{
  "model": "audio captioner",
  "n_mels": 40,
  "encoder_fused_qkv": false,
  "encoder_inner_norm": false,
  "encoder_positions": "learned",
  "decoder_layers": 8,
  "decoder_bias": "all",
  "lr": 0.0012,
  "beta2": 0.98,
  "steps": 7900
}
Rows from block 5 of the text decoder of a small audio captioner, named by matrix and row number. Rows with one number belong to one neuron. Each number is 128 + 32 x the weight over its row's rms, rounded and kept within 0 to 255. All counts start at 0. After the name is the row's rms in percent of the matrix's.
After each neuron's rows are labels from the 100 texts, of 14848, where the neuron reaches its highest value: "tokens" is the input token at the peak. Only what is clearly more common there than usual is listed. The data: short pieces for a synthesised band: melody, chords, bass and drums.
# fc1: MLP up (decoder.blocks.5.mlp.fc1.weight, 512x256), inputs 172-255
# fc2: MLP down (decoder.blocks.5.mlp.fc2.weight, 256x512, transposed), outputs 172-255

fc1.123 103 [124 131 198 103 158 130 165 117 102 167 146 125 150 119 112  97 133 146 132 180  73 114 165 111  58 183 157 148 129  76  76 178 112 137 142 150 101 176 116 127 104 147 138 190  86 128 137 137 118 132 167 145 165 131 140 175 153 113 181 124 176 146  90 174 120 134  92 152 110 152 131 101 101 127 156 103  97 153 124  99 163 102 128  92]
fc2.123 102 [151 147  97  80 110 143 127 192 130 114 198  75 155 124 118 207  59 206 171 144 172 108 152  41 124 132 118 104 116 188  93 123 161 143 109  89 116  98 128 190 134 125 158 120 116  80 131 153  80  97 149 102 212 169 136 116  66 153 162 127 132 147 124 129 151 144 160 119  97  71  96  97 138 134 124 115 105 130 136 161 108 116 185 121]
tokens: ":"; "#"; "at"; "f"

fc1.298 091 [115 201 153  64  95 177 112 161 109  98 106  78 109 132  98 109 121  97  75 131 142 176 138 120 131 143 168 119 110 134  96 143 151 177 125 119 140 105 188 139 145 133 187 217 146  77 149  79 106 135 145 142 151 122 143 133 130 148 107 134 115 147 110 133 125 103 124 182  66 114 195 184 144 122 177 170 104  73 146 119 109 120 195 202]
fc2.298 086 [168 136 141 219 161 135 174 108 154 113 131  88 125 173 116 137  49 122 124  97 112 128 171 160 162  71 114 148 146 109 147 109 109 103 125 126 112 115 103 125 124  95 138  82 203 166  70 175 105  77 140 142  97 166 104 201 116  85 125 113 158 121 117  71 188 163 172  47 132 106 141 140 105 121  92 129 109 136 108 153 114 118 134  62]
tokens: "like"; ":"

fc1.283 094 [196 132 125 101 137 145 123 163 101 131 121 128 103  71 110 130 156 132  92 138 103 133 119 124 179 176 136 169 135 118 167 130 145 139 122  85 161 132  86  87 128 129 195 145 128 106 146 127  80 145 192  75 168 121 130 152 105 128 155 116 121  77 178 163  90 125 101 147  65  93 153 142 147 155 188 127  63 155 149 103 170 118 164 195]
fc2.283 089 [ 77 118  93  80 156  58 126 160 132 134 142 166 148 146  76 130 112 139 131  93 212 168 131 129 116 134 104 110 155 137 146 155  89 129 143 130 164 135 118 169  54  74 136 126 105 119 108 116 149 150 158 143 137 167 115  53 105 102 136 108 111 124 119 169 145 122 123 150 100  87 133 120 126 131 107 128 158 131 168 106  76 130 162 139]
tokens: ":"

fc1.133 105 [ 98 103 117 108 145 110 103 146 116  76 142 135 136 132  79 118 175 152 106  70 244 144 125 134  83  96 112 158 122 183 125 142 130 138 134 128 223 155 157  83  96 111 188 109 156  90 107 115 148 162 185 177 170 119  69 121 123 149 172 167 134 129 113 166 179 175 108 111 146 136 198  93 186 118 168  70 161 164 157  87  77  86 137 130]
fc2.133 098 [107 170 139 146 141 118 174 160 183 133 148 111 113  87 160 150 124 141 151 179  92 138  65 145  84 120 103 181 150 198 153 112 136 111  97 183 133 111 123 122 106 130  74 100 177 114 151  89  98 138  92 138  97 186 137 187 118  80 105 158 123 116  71 166 148 103 197 158 141 119 142 142 101  65  81 112 121 213 192 133 152 134 136 110]
tokens: "a"; "at"; ":"; "<end>"

fc1.299 099 [140 133 130 104 125 124 130 186 104 142 162 136  60 100 110 187 150 132 114 165 177 131 155 113  87 128  94 146 146 176 159 176 121 139 138 139 100 109 131  88 130  82 149 121 140  83 157 123 159 156 122  98 155 141  54 130 162 160 112  79 105 130 123 134 148 146 104 105 149 115 127 120 138 186 111 114 172 144 153 167  81  78 149 154]
fc2.299 100 [139 123 142  53 121 217 143  88 151  77 101  52  61 109 152 116 131 117  98 244 175 112 171 115 148  95 124 120 122 179  97 140 116 174  78 157  95 116 149 113 152 168 103 185 100 175 170 159 171  68 107 111 125 141 143  91 155 130 136  80 129 135 157 126  88  97 134 181 154 141 124 128 132 134  86  70  65 134 115 161 169 133 142 147]
tokens: "-"; ","

fc1.434 104 [ 94 124 146  80 124 132 138 199  84  97 127 176 130 130 146 133 109 102 174 163 174  43 167 119 105 155 160 144 128  97 149 120 113  91 136 131 249 108 139 144 128 115 120  87 121  88 137  87 131 119 112 135 188 255 119 104 143  59 113 154 170 120 137 126 154 179  89  98 119 137 122 138 139 159 132 114 113 121 119 121 130 140 151 126]
fc2.434 106 [147 103 113 157 128 149 145  94 123 118  87  86  85 124 180  99 198 107  94 121 100 100  44 120 155 147 188 177 168 163 144  99  98 125 140 118 104 108 134 112 162 106 110  97 147 160 111 192  99 119 139 100 132 125 111 139 123 198 154 164 104 165 108 117  94 135 104 147  61 146 152 146 147 173  61 125 113 168 124 128 154 128  70  73]
tokens: "like"; "in"

fc1.70 103 [131 113  55 114 182 114  55  92 127 142 132 108 117 117 129 210 138 136 146 121 104 178 120 130 127 171 148 134 152 139 154  74 100 107 132 130 125 174 168 118 149 117 136 124 139 134 158 123  59 118 119 168 119 180 133 158  83 179 135 144 115 136 161 102  73 191 116 118  82 110 162 119 142 105 126  82 151 153 162 154 126  52 119 109]
fc2.70 102 [ 89 114 143 122 152 106 174  87 149 157  27 133 174 165 116 117  91 103 137 116 143  92 125  80  69 171  87 192 137 112 176 114 149 138 125 169 192 138 121 151 123 126 101 105  98 137 150  28 136 118 135 145 156 151 124 133 152  95  88 113 159 157 109 183  80 139 179  98 116 130 117 127 113  72 139 148  89  91 119 119  98 115 129 139]
tokens: "#"; ":"; "at"; "reverberant"

fc1.259 098 [153  95 155  97 126 129  91  69  86 127 177  73  99  38 109 136 141 144  91 115 120 185  64  89 188 116 133 132 149 132 141 122 141 134 177  45 130 115  89 103 150 150 188 127 126 110 139 117 134 131 144 107 120 103  90 106 142 164 136 160  87 147 149 154 163 140 148 126 158 116  91 143 182  79 127  83 119 132 120 120 154 110  99 128]
fc2.259 097 [141 156 165 155 131 104 121 106 162  87 103 141 120 201 148 106 187 153 181 132 180  81 133 122  52  47  63 203 138 129 130  53 135  67  88  90 151 128 140 116 109 123 124 119 130 148 128 119 152 121 116 142 149 148 144 179 126  97 156  62 144  91 134 132 125 127 128  99 123 192 103 118 160 111 146 187 129 161 103 127 137 107 174 148]
tokens: "a"; "d"; "g"

fc1.449 105 [127 127 146 106 122 172 100 144 134 122 155 167 128 169 155  52 108 139 124  84 167 101 162  93 151 124 161 151 183 121 178 130 115 183 177 155 162 174 186 155 135  94 125 122 103 169 115  80 136  95 215 135 170 157  71 119 109  43  88 150 147 140  64 128 135 137 130 118  97  68 125 125 164 121 141  94  80 109 174 134 137  92 134 177]
fc2.449 113 [114  84  66 118 150 150  73 131  92  87  85 138 162 103 170 158 158 126 189 129 126  85 165  78 173 183 138 139  55 128 111 117 153 120  94  89  59 110 181 121 135 149 114  92 157  86 179 172 137 165 150  59 112  97 134  93 126 157 130 136 111 127 130 114 121  88 147 115 155 170 153 151 124 111 121  71 153  62  79 132 145 153 110 100]
tokens: "g"; "clarinet"

fc1.374 096 [140 122 126 113 100 113 153 129  99 126 134  89  80 124 134 134 141 111  65 108 134  73 137  68 123 210 171 129 141  99 136  65 153 150 121  91 120  86 138 133  99 147 175 127 117 147 158 108 155 119 101  87 191 131 119 171 132  79 107 127  86 206 131 161 125  83 193 166 105 124 132 150 158 142 147 181 102 167 194 166  56 126 118 156]
fc2.374 099 [142 110  91 142 143 112 137 150 106 163 130 145  98 116 128  84  71 130 135 120 152 148 156 132  75 126 106  90  48 181  75 129 121 184 178 133 131 138 171 161 138  79 110 148 136 146 162 141 125 162 143 106  96 178 214 135  78 110 112  86 130 127 112 112 132 149  96  97  83 146 116 147 128  73 123  30  68 169 110 162 160 133 129 131]
tokens: "quiet"

fc1.465 102 [157 149 135  92 127 147 115 150 121 135 134  75 104 112 119 105 146 118 128  83 137 126 167 115 106 111 158 130  99 101 149  94 119 162 127 174 124 131 139 132 105 130 105 121 140 138 131 157  67 174 142  90 172 202 154 131 165 163 168 101 132 126 138 146  88 178 129 118 151  86 174 194 154 127 198 109 153 147 122 104 119 137 153 161]
fc2.465 106 [105  85 110 130 139 133 189 148 124 149 185 208 116 171 198 167  93 121 100 157 127 132 134  70 172  88 196 138 144 131 149  88 125 234 124 126  69  79  97 126 101 131 160 100 117 129  95 137 132 146 137  83 137 165  98  98 121 163 124 169 111  89 114 114 172  99 123 152 133 163  71 180 166 170 135 141 149 171 109 108 109  88 137 133]
tokens: ":"; "major"

fc1.194 092 [ 85 166 164  82 100 132 113  86 126 137 161  94 158 161 129 117 157 126 145 102  71 138  91 128 143 176 124  82 177 116  96  78 146 107 120 143 123 193 120 119 113 127 141 125 150  85  99 128 128 163  77 126 115 112 170 179 174 139  62  95 174 177 129 134  79 134 164 142  95 194 167  70 138 101 109 101 143 138 137 130  99 114 108 163]
fc2.194 090 [ 93 106  99 154 211  98 188 115 174 118 139 157 166 124 113 165  71 108 131 167 121 162  59 146 154 151 171 110 206 103 165 122 107  90 132 103 124  92 114 175 137 126 193 129 128 103 102 179  63 144 172 152 118 112 206 116 111 133 140  64  85 131 122  97 136 125 146 124 107  98 119 161 149 166 209 153 155 137 112 140 102 108 180 136]
tokens: "at"; "minor"

fc1.185 100 [148  85 154  91  51 174 143 163  89 149 179  84 121  88 109 133 114 127 126 116  78 129 125 101 139 123  86 131 142 130 148  58 100  92 110 141  82 113 127 125 121 125 169 156 132 136 103 170  91 135 138 104 112 130  90 118 165 131 119 164 139 131 160 176 115 122 139 145 140 143 113 121 164 101 140 147 112 103 145 135  99 113 122 132]
fc2.185 098 [114 178 125 102 108 127 116 188  59 106 129 132  71  80 145 127 181 134 153 121 170  62 105 147 190 128 113 121 137 130  48 121 135 118 163 134 115 147  94 121 127  98  87 110 117  79 142 108 131 168 113 134 162 161 120 140 138 120  99 110 146 190 119  63 120 147 183 111 138 176 156 170 117 111 141 106 118 199 139 105 185 136 109  68]
tokens: "at"; "f"; "melody"

fc1.401 106 [149 132 108 134  81 171 142 178 118 116 138 145 125  98  91 128  99 137 137 149 163  70 117 129 133 102 125 150 134 132 176 116 149 193 152 190 144 137 190  93  83 107 127 115 124 133 162 120  80 115 129 145 142 148 135 151 124  80 152 122 126 122  95 140 118 172  91 101 153  97 142 137 143  63 120  95 100 115 184 160 119  74 142 113]
fc2.401 111 [166 141 104 117 118 169 171 110  71  44 139  44 173 118 124 169 147 176  78 147  79 134 136  97 208 139 129 137 132 126  98 119 112 117 133 162 134 127  83 110 100 142 174  31 134 117 156 190  92 153 142 115 180  86 137 172 116 164 131 144 149 153 140 133 115  72 136 120 147 136 111 163 103 121 145 126 118 118 104  78 128 170  84 163]
tokens: "g"; ":"; "d"

fc1.355 102 [150 122  84  93 145 120 131 157  80 123 121 129 144 135 120 157 168  21 165  80 164 110 115 159 106 149 123 140 110 116  81 142  50 113 106 111 200 164 152 162 216 120 160 132 181 132 191 119 131 154 117 160 182 121 170 145 167 164 122 138 128  97 120 129 125  70 110  99 130 142 137 118 105 179 125 139 141 122 122  94 104 131 115  72]
fc2.355 101 [100 139 157 146 134 102 118  99 122 110 143 140 142  92 153 160 115 141 173 202 130  93 116  81 110 156 113 148 166  73 141 154 139 103 109 137  78 137 122  45  98 128 170 142  83 122 119 140 144 132 126 116 117 191 155 109 129  81 125 104 119 153  93  91 153 145 151 119 124 155 129 152 134  42 128 125  98 189 123 125 126 110 167  96]
tokens: "-"; "#"; "at"

fc1.228 096 [112 149 123 124 104 172 140 126 119 137 214  87 105  76 168  97 102 123 167 117 134 153 116  99 133 125 142 105 155  94 154 104 102  89 180 153 157 154 127  49  89 109 144 127 112 129 144 173 123 145 161 130 126 196 146 122 103  85  90  98 122 167  75 204 155 137  74 113 115  99  60  75 167 106 120 109 213 121 150 115 189 171 199 177]
fc2.228 085 [110 118 158 151 144 134  92 131 148 114 107  93 111 191 143 134 177  71  90 160 152 113 168  95  44 175 110 147 150 122  91 112 128 163  77 114 136 212 104  77  95 156 150 205 107 139 142 131 142 106 161 123 118 129 139 130 198 192 197 108 148  62 158  67 214 126 107 140 136 133 118 156 103  99 131 138 129  87 104 104 173 131  83 180]
tokens: "#"; "at"

fc1.191 101 [118 166 154 104 150 104  68 157 101 138 163 117  99 107 161 138 119 133 135 126 166 132 111 157 122 168  95 105 102  70 145 107  85  86 128 134 157 190 130 131 144 145 136 112 130 115 205 164 146 140 121 133 130 173 129 128  88 115 139 103 127 176 118 120 109 112 189 104 128 141  68  95 110 118 103  76 208 158 170 120 151 131 160 117]
fc2.191 095 [125 146 123 157 169 179 129 134 199 158 124 110 130 124 124 128 147 169 121 170 139 146 123 190 109 104 142  87 112 114 164 149 131 114 153 150 146  77 139  88 125 152  63 158 138  95  82 168 114  91 120 143 125 125 164 112  92 108 199 111 109 178 119 187 136 140  73 131 128  58 158 151 150 153 138 127 179 151 160 187 128 122  97 135]
tokens: "at"; ","

fc1.38 106 [133 142 107 100 140 131 113 146 112  90 145 134 212 131 146 147 145  63 131 120 136  75 124 145 146  89  97 129 228 125 111 120  84  60 168  97 155 121 112 139 101 184 149  88 150  88 144 135 113 178 117 111 113 105  84 214 109 186 157  96 162 104  94 112 144 132  95 115  55 141 157 167 164 165 125 127 201 155 133 146  55 102  99 149]
fc2.38 107 [106 139  47 138 178 146 101  36 146 140 146 114 128 166 145 129 128 113 178 121  72 126  83 160  55 137  67 153 124 162 120 125 133 128 109 130 104 113  79  98  92 102 102 133  95 117 155 100  81 132 212 106 175 105  95 148 137 131  68 148 130 110  75 107 172 126 199 100  73 156  98 139 122  86 144 116  49 152 185 153 161 134 127 142]
tokens: "-"

fc1.179 091 [161 133 142 113  77 134 125 104 114 115 112 118  65  70 112 128 110 137 106 172  89 121 172 153 106 111  80 151 117 151 135 122 199 133 108 152 160 157 247 137 129 134 179 124 159 145 123 105 146 126 166 119 133 118 173 177 126 110 107 148 147 161 194 107 143 117  88  91 156  99 102 149  97 176 146 158 129 145 128 190 141 102  83  94]
fc2.179 093 [127 168 165 170 179 101 125 140  99 158  83 159 143 142  86  61 147 126 144  70 142 119 117 170 128 154 106 163 103 160 124 181  83 139 140 125 101 126  90 148 158 107  72 123 130 180 105 127  79 144 164 102 106 125 101 124 147 117 132 119 131 181 107  95 122 147  60 117 166 133 138 134  92 149 132  92 155  88  98  37 213 157 118 154]
tokens: "electric"; "g"; "c"

fc1.168 102 [176 107 162 143 161 129 102 127  97 102 132 145 169  62 129 222 112 114 168 120 189 100 112 137 171  87 178 157 147 185 125 165 130 124 144  80 109  94 140  56 155 100 136 139  87 114 144 162 144 146 154  89 145 116 134 153 104 118 116 126 142 117 106 104 114 202 114 158 118 110 132 144 140 114 138 108 101 167 131 149 167  87 156 155]
fc2.168 101 [161 158 150 100  54 149 149 131 129 135  74 126 137 144  94 166 112 163 129  93 124 130 120 144 111 179  63 141 151  79 173 127 111  80 146 123 132 203 120 164 131 137 155  98 112 139  79 100 160  84  95 137 159 142 119  72 114 104 147 142 131 118 147 124 102 166 190  83 130 150 111 111 114 128 112 143 152 145 159 121  73 162 113  77]
tokens: ","; "d"

fc1.389 101 [157 105 144  97 164 139 151 133  80 118 156 101 104 128 179 122 125  83 118 143  92 113 131 138 181 117 126 120 154 124 189  70 128 134 107 114 182 121 137 108 125 100 143 129 162 134 120 129  36 172 126 155 127 148 121 115 153 115 109 176 175 177  91 112 126 120 133 155 125 130 143 115 127 128 185 122 101 126 228 129 121  80 117  58]
fc2.389 103 [103  98 206 164 116 138 134 165 127 102 119 162 104  92 160 121 155  89 161 164 145 167 126  94 122 161 159 102 122 125 154 110 178 139 119 144 125  90 146 120 183 150 192  62 187 108 130 164 162 151 105 123 102 105 146 152 107  93 117 132 128 149 124 112 137 111 159 123  74 112 133 161 138 176 117 118 108  77 121  85  82 125 128 145]
tokens: "quiet"

fc1.334 097 [175  86 158  79  96 159 138 101 134 142 169 161 152  93  85 156 127 129 142 132 132  33  49 101  63 122 165 124 114 112 165 149 178 116 147 125  82 127 107 125 107 135 118 189 143 102 174  90 130 147 133 107 138 160  82 159 145 119  71  99  94 129 192 152 167 148 106 140 156  90  92 129 149 150 206 126 192 179 137 125 169 106 122 142]
fc2.334 095 [129 160 120  92  73 138 111 173  91 128 119 116 136 134 184 172 190 147 120 161 112 135 112 105 130 126 138 151 216 131 164 120 117 105 167  92 120 140 129 111 213 121 122 137 176 165 165  90 119 135  90 176 161  70 109 109  98 121 138  99 184 118 129 130  90  43  88 172 179 116 166 123 161 143  56 119  92 142 128 139  67 120 138 150]
tokens: "a"

fc1.285 096 [151 150  76  98 132 151 144  93  65 213 152 116 145 128 155  77 201 128 108  91  77 161  74 151  98 178  84 181 115 164  80 148 166  79 133 137 118 133 120 182  86 156 139 164 172 160 127 115 129 183 137  90 101  93  73 205 167 135 115 169 117 134 119 157 137  96 123 112  89 141 125 112 176 116 219  97 139 124 167 106 128 150 137 132]
fc2.285 098 [184 123 106 141 106 103 167  74 145 126  65 140 118 126 125 149 156 111 140 116 106 149 186 165 139 122 135 140  99 148 126 156 108 127 116 129 144 121 112 153 146 105 117  90 148 126 135 144 186 122 136 128  98  83 135 122 113  51 111 120 147 143 108 143 120 130 132  80 141 139 167 106 121  99 101  93 104 127 129 125 166 124 124  93]
tokens: ","; ":"

fc1.122 104 [166  97 122 130 140 158 160 136 114 184 153 116 125 118 199 125 196 119 105  99 137  99 182  95 112 162 157 183 135 163 109 143 142 156 131 151 135 114 186 118 158  37 116 105 151 124 116 149 147 133  68 106 183 129 115 126 118 128 116 153  73 145 150 104 166 114 132 109  98 112 172 137 147 150 159 129 125 107 144 185 107  75 112 115]
fc2.122 104 [109 117  88 135 137 134 123 108 104  84 151 111 146  93 125 193 172 124 124 208 107 167 147  99 160 192 147 125 115 113 139 146 168 145 138  96  93 157 209  90 108 164 106 137  72 160 159 126  91  90 122 133 147  99 131 106  40 151 133 167 142 152 158 128 149 154 123 156 166 115 192 126 167 117 110  62  32 135 179 172 118 107  75  88]
tokens: "g"; "at"; "c"

fc1.253 102 [ 98 111 134 125 142 129 133 159  63 150 112 130 160  76 124 148 130 104 142 203  89 123 118  97 124 129 103 129 108  45 168 149 115  77 136  86 138 201 117 124 109 153 148 163 129 116 144 113 113 133 115 168 167  71 106 148 163 159 137 152 113  80 141 129 134 112 104 132 119 162  99  94 128 152  96 126 106 200 125 139 141  70 144  94]
fc2.253 103 [ 80 144 157 113 229 139 128 117 171  87 127 139 170 167 116 115 116 130 113 116 173  84 131  97  70 105 118 110  91 147 107 152 129 118 123 123 130 127 138 137 163 125 115 124 104 127 160 159 158 200  97 158 188 105 153  65 164 127  72  90 150 165 165 140 119 112 142  79  96 173 122 124 139 165 133 168  96  30  73 129 136 208 131 162]
tokens: "#"; "string"; "at"

fc1.50 101 [149 158 108  88 116 185 103 142  64  99 185 122 126 135 129 101 159 171 154 146 121  75  86 161 146 137 129 147 145  96 169 105 105  88 138 158 145 105 105 128 126 153 178 110 146 122 134 184 100  98  82 123  56 128  79 164 164  87  97 151 102 139 149 204 115 119  85 134 112 128 124 125  77  97 206 126 109  73 220 124  89  96 177 144]
fc2.50 107 [124 110 134 151  98 111 129 128 161 122 172 152 101 117  69 136 186 113 103 109  96 105 114 126 134 143 174 162 133 138  69  92 124 103  72 168 121  41 132 172 113 169 163 126 146  79 127 116 105 181 131 155 139  55 103 123 160 138 104 157 126 108 105  99 116 122 160 120 202 148  95 151 186  63 112  64 119 134  85 128 160 130 149 145]
tokens: "-"; ":"; "major"; "minor"

fc1.196 100 [135 133 132 115  91 154  81 153 100 132 129 107 136 103 158 112 176  81 116 129 149 128 101 159 132 111 148 114 101 125 149  71 180 111 130 157  88 145 173 140 173 126 129  93 179  72 128 163 161 163  93 171 153 120  79 130 107 163 102 157 137 172 125 119 122  74 104 110  98 125 126 103 179 116 132  96 136  71 129 123 125 141 134 123]
fc2.196 103 [152 131 134 166 168 139 128 125 106 161 142 169  94 128 159 152 125 142 174 113  52 111 133 122 134 146 100 134 158 136  67 138 141 149 160 124 106 139  83  93  86 146 107  77 218 131 199 158 105 120 144 110  83 167 150 114  73 110 105 100  99 144 110  92 131 121 161 101 131  74 155 169 119  89 168 167 164  86 151 113 181 121 176 107]
tokens: "electric"; ":"; "at"

fc1.441 099 [112  85 113 138 137 128 133 126  76  87  66  72 121 120 114 124 160  97 136  58 106  13 127  85 108  99 136 128 109 111 109 171 130 140 148 100 135 123 150  95 144 110 165 166 127 141  97 167 125 107 131 130 151  84 129 149  77 129 181 200 133  89 133 161 137 125 121 122  99 125 117 110 152 124 119 140 168  21 181 116 131 152 166 192]
fc2.441 097 [ 95 100 125 108 149 152  92 111  52  97 171 159 154  90  82 149 122 129 129 133  86 145 116 108 126 181  54 138  88  79 127 158  89 137 103 143 140 142  66 132 118 163 179 125 112 112 135 105 111 159 144 111  93  96 122 124 152 106  54 143 112  74 110 150 156 129 122 130 173 118 136 158  85 102 111 115 145 109 148  99 169 130 166 117]
tokens: "g"; "d"; "b"

fc1.352 100 [197  67 158 101 152 151 130 176 126 158 144  69 108  72 142 136 136 118 141  36 146 158 111 106 149 109 171 122 152 107 104 108  96 180 155 177 207 136 136  68 128 114 119 108 160 138 134 109  80 211 113 128 168 152  96 108 114  97 153 161  70 109 135 149 116 126 132 198 128 143 137 119 159 114 104  88 153 106 136 113 118 181 152 119]
fc2.352 095 [149 148 169 141 125 102 116 133 141 137  87 207 175 122 130 168 123 147 169 124 134 161  95 150  73 113 122 105 141 114 176 185 129 141 104 147 128 130 136 138 119 154  99  92 106 143  97 141 193  77 140 166 139 146  83 183  86  86 152 115 150 139 123 118 118 195 103 114 135  97 129 148 193 126 127 172 178 145 127 162 127 105  35  97]
tokens: "at"; ":"; "#"

fc1.489 097 [156 153  60 138 154 142 100 188  84 120  74 126 151  97 167 208 164 130 109  64 164 102  58 118  93 147 144 136  85  98 162  53 117 120 139 145 117 128 189  98 145  86 156 158 209 115 108 149  80 140  98 137 208 165  79 165 107 121 118 164  96 107 133 129 124 116 138 103 190 115 114 126 170  98 134 141 136 159 122 172 129 186 105 151]
fc2.489 100 [149  67 156 138 108 180 151 129 168 156 183 101 103 132 147  96 180 162 176 102 154 185 209  79 146  89 106 180 118 123 106 129 177 122 198  87 163 131 126  98 142 116  64 126 135 128 124 134 150  88 175 117 164 129 163 174  79 161 133 151 118 136 116  78 103 219 116 163 145 122 104 137 136 115 128 150 113  66 143  62 113 130 102 114]
tokens: "at"

fc1.4 106 [129  96 101 117 122 111  66 155 128 133 122 100 140  84 158 113 129  77 126  86 168 137 167  37 156 128 164 102 205 108 120 158  59 212 148 191 133 143 154 121 151 119 182  94 120 132 117 125 105 199 138 132 150 182 173 102 136 108 117 170 119 179  88 125 131 129 153  80 143 113 155 123 144  72  81 118 150  68 151 127 103  99 144 120]
fc2.4 110 [133 112 146 117  74 122 161 135 112 101  84 137 123 218 147 170 123 123 113  46 139 102 123  99 140 115 138 145 141 116 137 115 141 112  79  88 117 155 161 179 171 135 139 132 196 152 129 186 101 121 101 150 125  82 186 143 101 159 112 153 111 152 131 121 138  80 127 115 131 103 139 114 129 137 108 151 138 102  53 171 200 128 132 110]
tokens: "#"; "g"

fc1.314 103 [118 121 156 104 133 146  74 112  98 127 143  97 115 128 114  58 139 158 171 129 130 183 131 134  27 149 109 146 154  95 103 119 130 115 145 141 120 138 103 101  86 100 134  87 126  90 119  90 138 103 137 134 134 116 100 102 110 127  79 196 178 150 117 136 148 146  84 139 119 119 120 118  80 130 172 144 142 144 123 108 101 169 102  85]
fc2.314 099 [126 135 108  95 113 100 131 110 126 151  73 134 163  84 173 179 125  92 189 105  79 143  83 129  75  78 118  65 123 192 127 110 173  80 126 158 165 172 151 133  69 105  93 139 178 103 138 144  99 188 120 154 123  88 169 107  85 125 103 122  61 144  83 120  64 127 136 139  83 112 167 129 134 111 113 161 211  92 195 117 139 132 117 163]
tokens: "electric"

fc1.177 100 [124 128 133  95 122 159  94 148 120 141 144 115 130  81  53 128 157 214 118 138 188 114 119 160 113 132 168 137 112 122 129 143  86 170 145 133 118 155 150 132 136 144 112 120  12 114  77 137  72 228 138 112 127 108 126 108 164  64 121 128 141 113 105 167  74 144 125 163 108 169 127 158 161 119 168 144 107 143 176 111 146 104 114 154]
fc2.177 098 [149 165 115 201 117  97 137  57  99 112 165 137 162  95 108 181 100 129 114  79 110 136  52 133 119 133 133 163 127 116 162 115 125 137 107 218 117 111 133 127 109 126 115 142 159 144 107 143 114 107 140 138 128  92 117 107 150 139 132  78 141 125 114 124 189 104  83  68 189  95 162 117 130 149 118 116 139 163  65 181  81 105 160  75]
tokens: "a"; ","

fc1.444 109 [148  64  78 128 147 118  70 190  76  88 123 110 120 146 155 134 116  49 132 108 143  92 183 108 142  96 220  64 144  95 128 156 121 146 169 128 113 111 138 116 149  87 160  92 127 140 111 135  56 198 131 140 174 116 151 129 133 110 115  97 173 122  95  99 129 186 133 151 115 126 114 140 147  67 112 112 200  87 131  76  84  52 124  63]
fc2.444 113 [126 148 200 129  82 110 111  91  92  44  97 113 146 175 131 206 111 128  92  79 119  65 150 118  65 104 102 132 165 106 157 121 166 111 123 153 149 173 158 141  45 163 185 111 187 146 115 121  99 129 133 152 155  96 122 133 107  94 146 104 127 148 164  91 159  65 129 154 161 123 138 128  96 148 169 147 230  71 114 137 155 138 187 145]
tokens: "g"; "#"; "saw"

fc1.294 091 [168 139 166 139  92 121 138 154  95 149 133 128 152 143 113 109 112 151 151 114 133 109  99 154  98 157 126 169 196 110 125 143 119 136 137 150 100 131  85 159 183 114 200 123 127 134 162 143 112 110 153  66 163 127 107 149 127 127 121 218 129 137 113 129 137  97 102 169 142 139 109 193 183 156 133 119 122 180 112 122  96 155  30 137]
fc2.294 089 [128 140 169  60 127 156 127 121 158 136 121 115 148 153 108 119 199 116 115 165 154 139  88 166 162 116 152 147 196  97 129 129 135  85  91 179 159  86 133  94 149 133 116 155 149  79 125  93 106 160  57 136 130 106  82 105 132 155 172 102 160 152 134 155 138 170 115 119 189 149 149  92 117 141  93 171 133 124  76 132 107 125 109 123]
tokens: ":"; "a"; "bowed"

fc1.48 105 [147  99 116 122  94 138 117  96 112 147 130 118 160  65  98 120  67 175 120  56 141 135 101  79 134  99 174 151 167 163 144 142  67 126 120 159 126 111 143 164 127 128 120 178 142  88 100 169  58 193 127 148 153 147  60 151 135  73 107 138 143 120 144 135 155 210 114 105 172  91 145  97 174 124 122 115 195 138 131  89 145 115 133 101]
fc2.48 109 [104 153 109 104 148 108 100 187 162 113  92 175  87 100  61 113 129 135 119 128  99 123 132 124 174 169 142  97 155 135 118 106 121 112  68 166 115  87 150 205 145 135  76 192 128  70 154 137 131 128 115 143  67 159 149  96 158 119 132 136 163 168 124 111 133  85  95 161 111 138 141 111 136 116 128 118 121 170 114 147 156 106  40 161]
tokens: "a"